python train.py --vocab_size=32 --lr=0.0025 --max_precond_dim=1024 --grad_clip=1.0 --warmup_steps=330
Rows from block 3, named by matrix and row number. Rows with one number belong to one channel. Each number is 200 + 20 x the weight over its row's rms, rounded and kept within 0 to 999. All counts start at 0.
# convs0: first width-7 conv, stride 2 (model.blocks.3.convs.0.weight, 192x128x7), inputs 39-51, a 7 kernel for each
# convs1: second width-7 conv (model.blocks.3.convs.1.weight, 192x192x7, transposed), outputs 39-51, a 7 kernel for each
convs0.116,174,156,225,236,220,184,223,218,230,194,195,168,218,169,206,168,159,182,249,223,179,208,191,131,163,202,234,255,203,183,200,225,184,235,172,185,219,206,208,212,174,191,231,220,192,206,182,189,201,183,170,196,196,218,187,200,188,181,215,228,199,165,176,203,208,208,203,194,201,213,214,208,131,214,215,211,197,172,199,190,215,222,219,216,175,163,246,193,208,212,167
convs1.116,199,216,205,212,190,194,188,196,243,199,171,158,237,197,190,183,190,225,181,191,192,180,165,195,228,193,168,187,206,190,152,178,177,207,201,235,191,182,205,194,178,177,171,207,207,196,200,190,202,218,247,184,197,194,234,208,212,195,234,194,212,207,207,232,202,166,188,217,175,217,188,246,210,177,208,199,228,246,213,209,195,168,187,188,219,206,170,185,189,207,201
convs0.117,189,223,208,183,178,192,179,207,196,229,190,193,205,210,196,189,208,172,182,190,174,215,191,205,185,215,220,252,203,209,217,192,175,202,200,137,195,240,207,203,219,229,204,218,161,184,203,173,190,224,195,208,200,214,200,200,193,215,212,229,277,224,213,171,188,196,206,234,221,182,201,176,156,195,214,209,182,196,191,210,202,254,208,197,194,179,187,199,227,195,175
convs1.117,224,213,199,215,212,197,188,165,193,192,198,191,230,232,228,211,179,203,198,204,217,180,202,196,198,214,185,193,194,199,201,208,183,199,227,193,218,208,185,208,180,184,220,205,165,200,228,190,209,184,200,189,190,194,203,175,191,180,191,180,205,186,220,196,204,201,167,215,218,220,222,192,185,212,171,192,226,204,193,228,210,176,200,205,183,207,220,201,246,216,219
convs0.118,133,129,170,215,210,195,202,116,176,157,197,189,142,201,246,189,214,191,203,180,168,203,152,182,207,209,215,229,189,169,191,171,215,205,223,207,170,250,224,183,169,179,188,195,217,184,201,208,215,198,200,222,194,159,186,187,203,184,200,216,176,163,211,231,211,160,190,173,193,185,197,193,164,144,181,205,230,185,215,189,197,195,216,174,202,209,195,185,171,187,173
convs1.118,236,184,195,211,201,196,238,199,200,189,223,205,185,192,193,208,179,181,190,177,171,195,216,188,209,208,181,217,178,200,196,233,185,204,224,215,167,177,186,178,187,177,212,198,196,159,156,137,214,221,179,204,206,219,229,220,187,189,230,223,196,226,171,202,196,188,219,214,217,216,198,193,211,203,231,178,183,241,178,205,194,188,169,218,238,160,196,185,256,214,195
convs0.119,204,194,217,195,225,198,201,241,213,238,200,190,182,238,208,189,217,233,228,237,246,175,210,220,213,208,222,208,236,199,234,190,218,186,195,188,211,216,204,184,209,227,188,170,208,218,199,179,193,182,166,187,190,216,218,219,202,223,234,210,228,211,192,204,206,229,200,214,201,199,218,214,192,214,181,201,211,198,211,198,206,180,225,206,202,227,185,200,206,186,169
convs1.119,231,208,192,193,197,203,205,213,167,211,217,232,234,188,224,203,189,210,202,192,232,210,205,201,192,192,192,168,187,180,198,218,209,214,195,203,203,198,203,174,186,149,182,200,228,243,215,191,199,187,164,227,216,209,196,191,242,211,201,184,171,190,192,178,210,182,199,199,232,178,197,220,217,153,188,227,149,201,225,199,211,207,195,167,203,206,215,195,169,182,206
convs0.120,178,236,181,204,221,193,209,207,198,221,202,179,230,229,196,207,173,178,188,192,203,161,185,206,201,177,171,181,209,231,187,217,227,227,218,194,170,183,238,198,209,156,194,223,203,208,180,199,164,227,202,183,198,184,200,215,203,219,196,214,219,201,218,240,197,172,178,238,212,229,161,204,197,216,184,202,203,229,227,201,173,223,220,197,216,204,173,171,196,207,175
convs1.120,192,184,181,227,191,191,241,200,228,206,179,193,197,183,218,204,211,195,198,217,199,189,192,202,191,226,218,194,194,208,203,191,196,206,183,179,181,231,189,198,197,176,209,196,205,224,193,194,202,200,198,194,203,198,236,214,199,196,209,248,241,222,218,189,195,206,196,191,159,156,195,217,199,205,174,173,194,225,206,201,201,198,233,199,210,197,179,178,209,195,207
convs0.121,196,178,177,186,209,239,179,204,206,179,190,175,156,178,222,174,236,183,204,179,205,208,165,175,213,206,222,197,234,221,187,179,203,184,181,178,185,228,215,252,200,154,210,210,200,196,168,169,172,192,204,189,195,198,210,215,188,220,208,202,189,186,216,219,237,224,197,155,181,214,215,214,214,199,192,180,210,209,200,211,207,181,158,191,199,228,214,193,170,192,189
convs1.121,201,181,194,201,251,210,211,181,192,200,180,209,207,210,166,185,165,196,176,181,166,220,224,195,194,209,226,196,198,200,184,210,194,205,181,194,176,170,144,177,178,199,227,206,206,180,171,190,197,175,211,197,213,225,208,209,179,206,207,179,191,238,210,196,147,160,213,210,193,185,202,212,230,212,164,193,168,227,199,195,199,196,182,175,197,194,198,174,208,201,228
convs0.122,208,235,251,196,165,180,183,220,198,215,218,218,231,182,216,222,159,179,213,210,230,200,201,158,179,236,207,177,214,198,165,163,154,210,202,222,204,178,204,255,194,197,169,191,236,211,216,200,179,206,224,234,210,218,166,178,217,156,127,165,211,219,209,204,207,196,216,197,201,192,179,211,202,198,211,209,199,167,209,209,178,210,196,173,189,158,216,209,187,214,219
convs1.122,211,216,220,215,205,182,197,187,224,198,194,191,175,172,198,208,209,193,184,206,177,185,204,190,229,201,172,221,199,216,206,196,216,201,183,183,201,197,181,189,188,172,198,216,200,236,191,203,190,193,181,173,229,232,230,204,220,161,173,251,240,173,178,169,205,227,176,207,188,193,178,235,232,171,212,199,209,211,193,204,204,187,204,202,207,171,206,227,181,174,210
convs0.123,209,195,209,215,190,208,181,220,210,194,188,215,201,202,219,227,186,188,192,169,181,227,229,166,194,172,176,198,185,180,198,150,198,257,223,185,184,203,212,190,219,213,262,196,192,191,165,210,192,203,219,174,174,226,198,213,203,207,193,157,173,212,206,227,174,218,231,224,193,183,179,189,193,188,210,211,236,177,192,182,210,210,178,214,195,200,185,212,183,229,219
convs1.123,229,198,199,216,210,238,208,226,193,209,214,229,227,176,218,199,193,198,184,205,191,197,220,205,186,194,181,206,198,210,177,210,205,193,222,175,202,190,206,227,200,189,208,224,181,148,201,229,191,195,189,187,204,204,186,181,241,206,202,187,167,199,178,208,203,197,184,200,219,226,216,187,203,199,197,192,204,237,231,222,191,179,206,196,210,210,208,213,208,179,195
convs0.124,140,154,160,217,181,175,196,217,198,195,192,202,205,205,205,207,208,229,210,224,204,199,190,182,207,191,230,210,163,182,262,219,206,192,204,199,213,232,216,210,167,195,147,194,210,206,201,175,177,237,194,212,200,180,190,190,206,202,216,227,186,193,171,180,182,219,211,170,200,153,213,188,195,188,230,226,208,168,201,202,207,179,210,175,196,193,199,213,210,202,210
convs1.124,193,192,183,235,211,224,177,216,190,191,216,157,201,198,180,197,192,189,161,178,188,207,221,189,179,216,209,221,206,231,210,230,209,202,194,232,200,201,218,196,164,205,208,210,233,174,101,155,181,198,215,210,208,185,203,202,203,204,162,190,244,193,194,248,197,189,204,218,217,217,213,208,193,212,173,178,192,175,249,229,192,222,237,186,206,198,185,200,179,191,189
convs0.125,199,193,210,191,162,189,193,197,172,205,196,206,208,202,176,190,201,196,176,220,208,215,221,220,185,149,202,192,206,195,172,172,170,190,209,243,187,211,203,205,161,199,191,201,176,163,170,193,177,202,200,177,201,201,198,192,258,192,197,211,143,173,187,187,191,198,182,219,197,200,211,212,235,196,194,196,202,156,220,168,189,195,219,214,259,220,205,209,214,204,193
convs1.125,198,182,190,159,199,225,189,222,211,239,202,201,204,216,180,170,220,200,221,204,179,188,196,168,175,182,194,224,208,172,206,203,219,217,218,199,198,209,220,231,197,183,215,192,188,199,194,210,205,174,192,197,172,192,177,187,208,182,204,210,176,235,209,191,169,220,198,194,184,214,175,204,210,204,226,176,226,188,223,206,202,185,192,215,179,225,206,218,217,236,181
convs0.126,209,232,202,179,183,199,203,228,209,230,192,180,207,180,187,194,203,189,227,209,186,184,175,188,240,261,197,220,246,186,222,213,184,199,189,208,223,185,201,195,205,202,192,147,117,198,259,234,223,196,195,204,183,181,192,214,166,204,208,224,217,190,168,199,199,199,216,175,178,196,189,194,207,197,236,209,210,212,197,202,192,212,190,207,215,231,167,233,212,204,204
convs1.126,199,190,206,199,217,199,189,195,191,233,194,143,190,191,187,209,200,214,183,190,206,172,186,253,199,184,181,213,202,209,183,185,232,230,237,173,187,173,208,196,217,192,219,188,193,204,164,190,212,219,203,172,209,194,199,198,201,178,175,166,167,185,199,188,178,197,178,179,160,171,218,219,212,206,208,231,226,215,170,181,219,189,194,216,199,184,140,202,187,168,214
convs0.127,172,182,160,184,147,165,164,180,192,195,205,221,206,199,186,221,199,195,234,204,206,198,194,184,201,241,180,220,212,201,217,197,200,211,183,186,200,221,192,202,183,198,178,216,188,181,181,196,194,164,161,185,209,192,209,198,224,234,206,188,195,183,183,188,207,193,184,208,173,150,179,214,204,189,207,183,206,213,210,192,209,211,194,159,165,191,215,193,214,200,225
convs1.127,227,206,198,226,173,191,183,187,207,191,202,231,222,233,185,179,185,193,180,177,206,216,199,175,186,207,208,195,211,198,201,222,214,220,175,185,187,177,165,204,203,222,192,227,162,149,148,190,240,179,181,190,187,196,211,219,180,176,184,205,202,201,200,181,223,194,209,167,189,155,174,194,201,178,189,221,195,231,197,198,192,226,176,204,152,206,208,230,219,167,192
convs0.128,189,174,219,182,263,191,199,212,205,183,196,204,193,188,186,186,255,225,179,206,216,196,178,205,201,162,206,176,183,155,178,202,184,206,236,179,195,210,178,189,238,220,213,229,210,176,222,216,183,212,198,173,195,210,211,215,183,195,164,232,256,182,217,215,235,191,170,191,186,243,188,186,189,195,204,206,193,211,219,189,214,207,194,192,209,216,164,186,212,192,187
convs1.128,180,208,193,225,190,185,212,219,208,185,212,221,222,188,214,204,183,188,187,210,201,224,202,174,225,202,202,163,210,170,189,208,197,194,192,198,189,202,194,196,204,212,213,187,217,219,220,188,208,187,194,205,229,199,191,218,192,187,188,234,198,211,168,198,216,218,200,207,194,192,185,197,244,255,205,206,213,181,184,204,186,205,212,196,182,184,194,212,214,235,225
convs0.129,180,174,256,217,173,211,235,208,226,175,205,206,195,187,190,203,202,214,227,212,213,224,189,160,172,182,198,211,186,222,193,215,178,170,186,198,201,177,216,221,211,211,222,215,185,204,194,163,191,241,232,195,206,222,233,186,212,190,212,182,151,202,209,220,176,223,188,202,225,188,169,187,197,187,212,194,190,167,184,188,215,218,191,196,180,152,171,207,200,234,183
convs1.129,205,195,197,192,215,172,222,201,232,206,185,202,235,200,182,220,211,211,204,184,164,169,167,203,209,234,164,220,216,216,197,172,191,177,235,196,221,179,195,194,198,179,197,222,220,169,185,213,239,228,230,212,218,204,229,165,231,196,178,177,151,225,241,197,194,187,186,195,171,142,210,225,241,137,199,199,206,185,180,222,216,179,176,223,183,204,180,211,180,196,206
convs0.130,223,199,131,154,168,257,206,210,195,195,201,221,219,203,232,207,216,232,168,182,204,216,184,287,210,152,198,169,226,202,165,182,236,225,203,218,173,224,206,210,204,246,201,185,220,221,232,202,188,167,195,213,228,202,216,215,198,206,198,216,203,181,163,201,207,187,182,207,216,212,199,187,215,217,174,195,212,218,204,209,194,174,186,225,195,212,192,183,169,202,184
convs1.130,223,219,198,194,181,220,190,204,145,174,123,212,181,190,165,216,200,208,211,221,185,215,208,212,196,205,214,197,213,177,191,202,244,225,186,197,220,212,187,180,204,199,195,210,185,148,182,184,211,213,189,170,204,177,214,191,197,166,176,179,187,199,196,208,191,189,196,228,170,182,195,183,215,214,190,180,176,198,191,188,186,183,221,174,211,192,228,184,220,235,183
convs0.131,236,204,229,219,209,196,229,225,197,235,200,213,200,192,219,206,181,210,199,228,216,179,194,198,168,180,178,170,206,170,170,201,217,217,220,189,163,186,170,183,225,184,215,218,188,213,182,185,191,214,216,227,213,206,185,218,204,181,176,212,190,189,228,180,227,195,192,198,200,190,200,169,223,230,196,189,173,190,163,166,207,207,203,177,220,221,183,204,214,231,193
convs1.131,195,206,205,221,209,194,231,243,204,190,205,161,193,191,188,187,217,195,194,188,210,212,207,195,213,211,237,236,180,190,166,197,190,214,228,216,219,215,192,179,176,207,218,213,223,208,209,191,212,168,173,209,215,171,177,193,223,210,231,208,200,219,149,203,190,170,196,225,219,233,212,179,207,226,197,167,210,210,209,217,191,229,189,191,174,167,170,190,227,214,241
convs0.132,178,206,219,206,216,197,186,187,173,199,202,193,182,139,176,186,206,211,217,205,187,172,201,188,212,192,150,204,189,204,175,215,170,181,184,178,169,185,187,191,202,199,157,192,199,210,240,226,216,237,190,177,174,221,189,185,188,197,203,222,183,193,202,193,210,190,205,202,200,244,180,189,158,201,194,212,215,179,181,187,197,194,179,188,188,159,157,164,181,185,209
convs1.132,187,213,201,214,191,165,207,196,203,192,216,209,218,178,209,215,198,182,209,218,158,189,204,181,211,178,189,192,227,229,202,198,189,219,200,201,213,178,187,190,201,203,202,166,213,217,181,176,214,225,208,224,206,204,183,144,184,207,235,215,185,199,177,223,196,178,174,205,225,210,216,204,199,200,185,207,200,171,194,200,221,202,213,189,225,214,182,181,182,204,187
convs0.133,178,210,193,199,210,210,203,161,210,182,220,218,184,216,214,170,205,170,204,194,202,196,190,223,189,195,224,177,112,285,164,260,207,148,198,226,183,172,216,214,210,199,184,213,199,225,197,199,203,233,175,238,174,206,219,205,227,195,178,180,194,191,207,210,198,212,204,197,194,211,148,255,183,168,195,208,203,197,203,217,207,183,196,182,196,218,210,209,213,188,199
convs1.133,68,208,173,189,200,203,208,222,178,185,210,190,200,209,222,188,208,224,205,194,215,189,218,203,206,190,198,203,182,187,186,198,187,187,190,186,188,196,202,201,206,196,194,210,212,220,206,189,198,152,190,182,175,209,198,203,206,197,222,193,173,214,158,207,184,208,204,216,218,206,196,212,195,236,158,212,197,184,215,198,227,199,190,179,181,181,216,223,204,197,200
convs0.134,203,218,209,219,149,201,175,181,177,217,181,202,175,203,185,151,198,209,211,192,194,170,211,208,188,219,211,200,185,226,210,222,160,190,196,211,207,185,218,242,206,200,196,181,177,157,185,208,181,188,191,194,210,159,184,211,214,175,185,201,190,198,170,218,180,182,203,193,191,173,215,198,212,197,227,206,178,185,180,223,190,240,189,210,203,207,232,214,189,182,188
convs1.134,184,192,183,181,185,222,208,211,196,208,176,201,209,164,182,190,197,168,191,185,191,193,208,181,213,215,214,241,212,195,224,221,191,173,213,193,196,182,189,189,204,228,179,206,188,193,201,195,191,166,173,213,194,185,218,252,184,191,176,211,207,223,206,177,240,196,218,193,204,203,198,189,171,190,189,165,161,206,214,236,181,181,231,242,204,210,246,211,147,155,181
convs0.135,216,210,193,197,180,209,216,229,197,213,205,185,221,185,189,224,205,174,197,200,244,180,196,197,223,211,213,211,198,190,176,179,176,250,245,198,194,193,196,218,214,237,215,166,190,189,204,197,217,212,211,238,231,197,175,223,207,176,191,220,221,194,191,184,195,165,232,215,198,197,227,177,149,197,212,227,261,197,201,211,203,210,238,211,197,182,189,221,169,173,174
convs1.135,217,215,179,193,213,221,242,227,190,195,199,200,195,195,207,219,214,226,215,179,184,193,244,229,204,192,215,204,179,197,191,198,204,181,197,186,197,190,200,182,187,189,169,197,185,220,216,180,223,186,217,177,188,198,182,221,231,223,166,194,200,221,178,202,169,196,225,256,235,192,215,172,187,258,192,222,197,200,200,173,230,189,206,185,209,199,164,221,230,249,191
convs0.136,207,192,207,183,177,207,230,227,203,197,196,142,190,201,220,190,192,181,190,195,210,172,204,199,203,215,232,172,209,225,203,174,196,221,193,176,211,244,216,203,225,210,173,199,242,193,223,202,214,191,173,199,191,183,228,181,202,203,205,186,210,200,171,175,190,205,208,190,197,200,189,218,214,189,173,201,210,192,195,203,188,199,203,184,171,175,200,220,183,206,226
convs1.136,192,213,185,212,204,207,198,191,252,214,223,174,199,209,225,193,167,188,178,208,213,204,206,215,197,172,203,201,209,210,208,201,201,218,185,189,191,205,181,188,209,214,191,213,187,177,221,210,215,215,189,192,181,212,233,162,221,189,223,197,233,161,163,185,172,207,172,194,171,220,168,200,189,174,215,217,166,234,202,174,173,193,217,184,260,194,229,138,186,182,220
convs0.137,190,195,233,220,219,174,214,179,229,230,218,233,212,230,183,191,221,199,202,217,241,204,167,208,213,223,200,171,178,203,208,194,161,177,218,247,220,214,194,193,170,187,200,184,201,228,238,194,200,193,224,221,228,192,147,158,197,206,208,172,169,229,204,204,200,198,222,197,223,201,207,188,219,203,174,195,195,183,185,191,205,224,197,209,196,183,197,215,233,206,173
convs1.137,222,200,197,195,219,205,183,220,216,229,211,199,217,203,193,222,185,216,225,210,190,192,197,211,198,185,209,203,186,187,195,221,200,182,192,204,175,219,199,205,212,189,220,231,260,217,220,164,191,189,209,215,203,192,211,221,197,181,200,279,212,185,201,181,190,198,231,182,189,195,211,183,207,233,200,211,200,186,210,200,203,215,187,186,198,177,182,182,180,188,182
convs0.138,192,212,221,182,168,204,220,205,201,191,222,221,211,210,217,218,197,195,195,187,196,215,172,188,219,210,178,191,168,220,207,224,196,215,190,192,204,211,183,187,177,183,230,182,195,175,220,219,194,183,180,187,183,215,177,182,187,218,211,201,180,178,193,190,173,187,220,221,183,182,213,225,214,175,185,231,200,227,161,196,192,199,199,208,231,192,175,212,171,157,168
convs1.138,198,189,200,197,175,196,190,201,198,223,220,183,199,174,210,161,203,200,221,215,209,185,192,184,212,197,183,212,226,207,196,190,220,181,223,200,220,205,159,207,201,214,205,219,234,194,194,182,201,240,243,164,207,213,226,219,205,203,205,175,213,221,204,187,227,170,185,186,166,217,197,178,179,185,195,212,205,247,213,215,208,156,213,223,217,198,186,184,190,199,203
convs0.139,166,178,143,174,142,180,196,207,176,199,189,163,175,208,219,204,205,219,229,192,175,217,195,222,204,163,185,175,209,216,223,184,188,220,173,237,174,181,165,171,161,191,214,183,175,194,206,200,206,162,185,198,203,182,216,189,156,209,192,215,191,236,226,211,216,209,179,223,199,222,196,182,190,200,178,211,193,207,203,192,237,228,237,194,204,188,194,213,206,187,201
convs1.139,216,218,198,198,210,194,205,186,200,178,181,218,225,209,201,187,169,197,191,186,205,173,174,196,160,189,183,189,210,196,199,195,162,200,174,204,164,186,201,180,175,172,213,196,166,91,146,193,212,202,174,184,170,197,206,172,172,195,186,201,168,164,198,183,205,175,200,248,179,189,195,209,180,229,259,226,210,226,220,214,222,204,160,201,190,227,185,197,203,208,177
convs0.140,229,221,210,232,183,202,201,153,194,207,212,188,210,205,178,217,210,203,196,188,211,239,217,187,200,200,199,189,250,207,222,223,177,154,160,231,201,160,195,187,187,190,204,185,172,199,212,200,214,162,211,179,185,201,209,249,204,196,191,170,203,209,194,192,204,207,210,177,215,214,207,216,155,203,188,197,168,240,203,207,180,190,207,175,148,154,212,182,201,214,189
convs1.140,145,174,213,198,203,201,179,208,212,199,188,208,207,196,229,229,219,199,206,201,198,208,201,206,234,210,207,217,191,198,208,194,190,160,157,208,216,198,214,196,182,196,226,219,208,193,187,195,210,219,197,218,202,184,246,165,183,212,183,213,225,194,179,192,192,184,181,186,183,201,214,190,203,209,202,171,201,242,210,209,189,193,214,197,180,210,233,214,186,219,210
convs0.141,199,199,188,204,207,193,188,189,185,206,200,216,192,182,199,188,190,174,203,220,209,215,192,202,206,159,220,176,205,201,225,233,185,215,206,268,225,185,187,161,187,191,188,189,198,192,217,227,189,219,166,197,238,241,197,183,169,214,214,194,190,211,197,194,201,204,205,194,185,213,198,190,209,210,189,212,138,226,218,260,233,186,170,168,196,228,205,163,223,184,235
convs1.141,215,207,218,193,173,184,170,225,189,192,181,206,231,193,217,187,192,216,213,203,207,184,200,174,162,178,199,198,210,238,217,210,192,165,179,172,197,180,206,187,210,201,185,196,194,210,191,209,195,187,195,226,216,252,187,182,197,239,194,214,226,206,180,169,172,167,217,174,188,224,174,185,190,241,196,213,234,197,219,176,210,173,189,194,207,164,153,200,186,222,154
convs0.142,178,191,176,197,180,157,211,183,210,162,208,257,216,197,191,169,175,241,228,191,183,195,198,194,186,194,185,193,215,196,237,162,162,186,208,214,152,187,190,197,194,189,190,181,189,190,214,190,193,151,204,210,234,192,186,237,200,177,200,186,171,190,194,227,216,222,197,213,182,200,193,205,186,205,205,192,190,196,215,196,191,232,198,181,175,199,222,179,198,240,216
convs1.142,222,217,206,169,204,186,161,204,186,206,193,214,185,218,223,193,211,210,207,186,174,196,212,204,215,194,180,205,238,206,189,182,204,216,224,183,218,198,217,213,231,183,217,204,194,145,187,230,207,202,169,206,173,233,223,197,218,169,220,212,202,214,213,178,193,187,204,189,166,198,189,154,188,179,183,206,195,199,185,195,204,185,208,190,199,129,197,228,200,173,196
convs0.143,198,190,226,194,190,178,196,205,183,196,193,171,230,181,192,198,199,218,200,159,170,176,202,202,206,178,192,170,177,166,212,220,164,172,215,201,175,183,203,224,180,221,205,196,195,188,160,173,208,209,188,199,243,200,190,175,172,180,180,164,224,216,224,200,196,243,243,212,191,205,188,192,220,194,205,198,196,191,135,179,212,199,205,221,180,244,235,178,176,196,167
convs1.143,168,200,181,222,215,194,234,223,230,219,207,189,147,152,205,223,209,212,160,182,176,205,211,219,231,222,205,192,171,184,187,203,201,204,228,188,188,196,227,211,209,197,202,197,197,199,185,219,173,202,176,202,207,197,208,206,205,216,152,193,221,236,240,204,240,156,167,199,196,199,141,229,244,164,178,215,190,156,173,216,199,193,178,143,207,160,177,185,194,201,185
convs0.144,170,172,163,183,180,216,222,209,212,254,191,208,222,200,199,186,207,192,212,207,184,180,194,226,222,177,207,220,198,215,208,228,204,204,226,176,213,169,223,185,198,193,181,192,172,179,218,232,207,182,202,199,183,163,198,203,205,232,202,206,176,200,200,234,190,221,154,198,203,199,167,194,158,166,164,235,219,218,197,168,175,204,243,207,191,234,209,216,220,200,204
convs1.144,179,200,202,193,195,191,219,180,195,220,165,202,243,184,202,203,179,181,189,166,170,167,160,209,195,202,196,210,188,195,180,228,207,188,208,201,187,194,185,185,179,185,180,220,240,175,134,200,185,212,233,183,185,172,203,189,227,215,217,216,187,196,203,187,193,162,181,200,176,200,206,166,206,200,191,194,202,234,219,212,169,181,165,206,192,213,184,230,220,186,188
convs0.145,193,183,164,193,165,211,190,188,209,205,243,219,183,216,203,185,225,178,219,202,215,211,194,211,208,187,205,215,156,234,153,248,212,180,203,220,179,181,178,212,225,231,193,192,215,212,205,158,179,232,157,194,181,224,177,211,198,173,166,200,195,178,213,187,165,188,190,218,210,198,183,194,190,205,224,206,198,196,194,213,204,235,194,205,226,206,191,219,186,201,191
convs1.145,180,212,197,211,214,189,217,191,200,214,204,241,193,188,204,202,171,187,206,203,199,186,164,166,209,202,205,213,204,184,238,209,187,207,191,190,206,197,187,225,208,187,210,174,179,145,216,229,203,181,153,208,229,226,195,220,168,177,179,209,205,213,223,223,190,169,168,195,163,208,228,204,191,186,247,220,211,209,210,184,197,209,209,213,202,189,179,163,220,223,210
convs0.146,224,174,219,181,229,196,170,181,204,222,216,209,268,256,212,224,209,221,179,215,210,206,230,204,222,187,214,190,194,165,182,227,199,203,193,225,197,209,189,190,195,200,233,216,172,160,171,196,198,223,217,191,182,200,213,193,203,182,182,226,209,210,211,218,217,196,200,199,168,203,189,226,216,204,239,213,198,184,208,198,204,213,251,231,213,186,220,232,207,210,193
convs1.146,201,209,222,199,180,152,183,209,219,236,215,193,165,200,195,207,183,187,167,175,190,225,218,180,152,210,208,191,199,185,198,251,217,207,207,187,169,182,186,184,193,206,204,148,204,221,224,199,205,186,187,194,209,216,172,201,218,221,199,226,181,209,207,206,162,199,172,191,206,201,191,233,172,183,197,221,205,189,270,199,203,187,214,193,195,221,175,173,185,197,191
convs0.147,184,205,191,190,167,180,199,202,200,216,196,183,223,171,178,193,199,219,186,188,191,178,217,194,188,215,212,223,196,189,195,194,184,215,193,174,195,293,225,204,169,195,173,212,263,213,198,193,191,210,197,189,185,223,227,193,224,214,216,186,185,193,193,229,188,161,207,216,195,182,179,212,198,189,196,184,209,198,204,180,164,195,202,203,194,215,188,175,167,188,199
convs1.147,197,204,211,218,197,205,225,204,254,185,165,182,171,191,190,236,247,208,217,209,206,213,194,203,206,194,225,212,196,195,196,170,193,184,188,190,194,204,194,189,212,208,195,201,197,205,221,221,201,196,179,198,227,186,182,194,214,191,177,200,204,226,226,215,213,207,197,170,189,188,197,194,183,207,203,162,212,213,220,207,163,216,181,229,207,216,189,197,184,211,206
convs0.148,193,186,215,198,221,214,215,193,194,195,191,215,169,205,214,189,173,205,209,213,188,220,195,221,199,218,202,185,229,169,218,197,205,195,198,196,179,167,193,230,242,232,206,203,158,198,196,207,185,220,209,210,201,188,222,222,194,176,193,211,164,218,180,213,206,201,198,203,211,196,176,175,204,183,215,187,187,189,226,190,197,246,224,229,210,196,186,209,171,206,211
convs1.148,214,179,208,182,163,205,205,198,229,184,172,200,210,162,204,212,212,211,223,229,187,175,192,180,176,189,213,218,209,183,193,189,189,214,196,206,194,202,198,195,192,200,203,210,216,161,201,197,211,204,212,200,194,194,243,225,180,219,190,172,185,146,185,221,197,215,196,211,189,195,200,239,207,198,193,238,226,182,168,206,259,180,172,181,241,216,188,193,223,179,202
convs0.149,211,185,241,201,201,204,190,231,212,182,212,199,197,194,217,196,184,146,179,191,203,182,214,194,195,194,199,214,195,226,195,200,174,188,207,205,165,227,187,184,184,177,172,195,235,217,225,195,211,189,188,178,181,189,170,197,204,189,203,201,170,196,206,234,176,183,237,194,194,215,177,164,183,192,195,209,221,174,192,242,168,212,196,205,226,211,187,230,202,171,171
convs1.149,187,195,186,192,199,210,204,214,197,209,211,225,216,172,204,215,201,209,174,207,231,194,205,204,190,188,211,196,169,187,178,192,187,193,228,189,197,193,230,213,202,196,172,204,167,242,228,216,172,206,196,198,184,215,221,207,231,173,224,205,169,181,210,176,170,201,224,174,194,183,202,210,245,230,169,235,214,209,190,158,191,169,209,215,222,201,191,156,186,205,180
convs0.150,187,188,212,212,178,175,145,207,227,235,243,196,174,183,209,231,197,217,210,197,212,225,191,195,184,180,198,202,209,196,186,183,164,177,148,215,197,179,208,188,184,220,192,191,218,191,193,238,220,190,212,178,177,183,211,198,200,209,214,199,198,160,145,202,180,194,210,220,204,187,189,214,201,190,214,200,194,200,191,182,203,205,209,214,223,207,174,186,196,206,180
convs1.150,208,168,201,224,215,202,184,206,167,186,169,222,194,194,187,172,183,202,167,225,219,202,215,221,187,195,195,209,190,202,195,187,230,192,189,180,200,199,212,210,198,211,190,174,147,171,206,223,216,199,216,210,218,199,177,186,197,229,233,149,206,218,222,174,203,223,224,193,227,181,200,184,228,186,202,201,202,178,160,209,201,211,171,167,205,183,160,197,224,226,213
convs0.151,185,197,239,197,199,166,221,164,214,218,214,217,190,150,165,199,193,179,173,202,236,191,201,214,237,220,194,224,205,154,218,213,216,210,198,201,172,216,240,174,203,209,189,192,207,214,215,207,207,213,231,195,187,202,203,194,195,213,212,206,188,217,208,182,207,193,198,188,197,217,160,164,180,208,192,207,196,192,201,196,170,192,194,185,186,199,194,204,215,211,203
convs1.151,222,203,177,155,206,210,213,212,150,232,191,231,183,177,174,167,187,187,204,203,190,196,187,188,180,205,205,197,190,189,197,172,189,193,192,165,196,177,192,192,203,189,204,200,207,197,228,196,200,178,199,185,218,187,173,188,166,165,194,200,199,178,168,178,210,213,210,228,217,195,195,194,202,176,198,202,188,218,184,180,207,196,206,225,217,217,211,201,178,155,172
convs0.152,199,182,200,188,177,206,171,202,204,191,216,234,202,213,220,218,239,187,207,237,241,167,209,210,220,219,240,216,186,201,215,194,208,185,170,206,222,199,211,218,223,193,208,207,215,207,227,207,226,198,230,228,195,183,204,209,194,131,146,159,165,200,199,208,201,205,215,223,170,190,203,219,169,198,190,187,217,223,221,212,183,180,193,178,191,219,224,187,225,191,217
convs1.152,224,203,199,208,193,191,193,190,188,221,187,215,195,218,226,209,225,209,215,220,192,194,191,196,245,202,208,205,222,212,210,224,197,222,184,191,223,200,208,223,209,231,243,206,185,178,201,191,193,200,208,224,202,208,214,221,203,204,164,194,200,208,196,226,192,188,184,230,230,210,229,205,202,203,181,201,193,191,170,184,191,228,182,200,217,211,237,232,203,211,204
convs0.153,179,198,196,208,224,186,239,216,223,201,221,171,198,173,183,208,207,200,160,187,190,170,212,213,203,169,184,199,196,194,165,181,179,209,215,215,168,187,199,181,176,176,208,176,204,205,205,200,206,205,208,216,195,214,211,155,199,167,170,194,216,204,202,158,182,242,206,202,172,224,229,223,245,174,175,162,205,215,201,202,200,180,190,190,219,206,237,215,197,202,198
convs1.153,182,222,220,187,172,201,241,196,193,194,200,190,197,206,215,215,197,216,187,214,197,237,223,184,203,200,185,197,195,179,212,222,211,219,245,202,192,200,194,213,232,186,213,206,228,182,196,230,211,185,200,188,189,223,202,246,222,217,162,181,180,193,218,179,223,204,215,196,209,199,204,216,189,181,234,231,200,159,218,177,204,204,202,197,250,155,197,178,212,220,238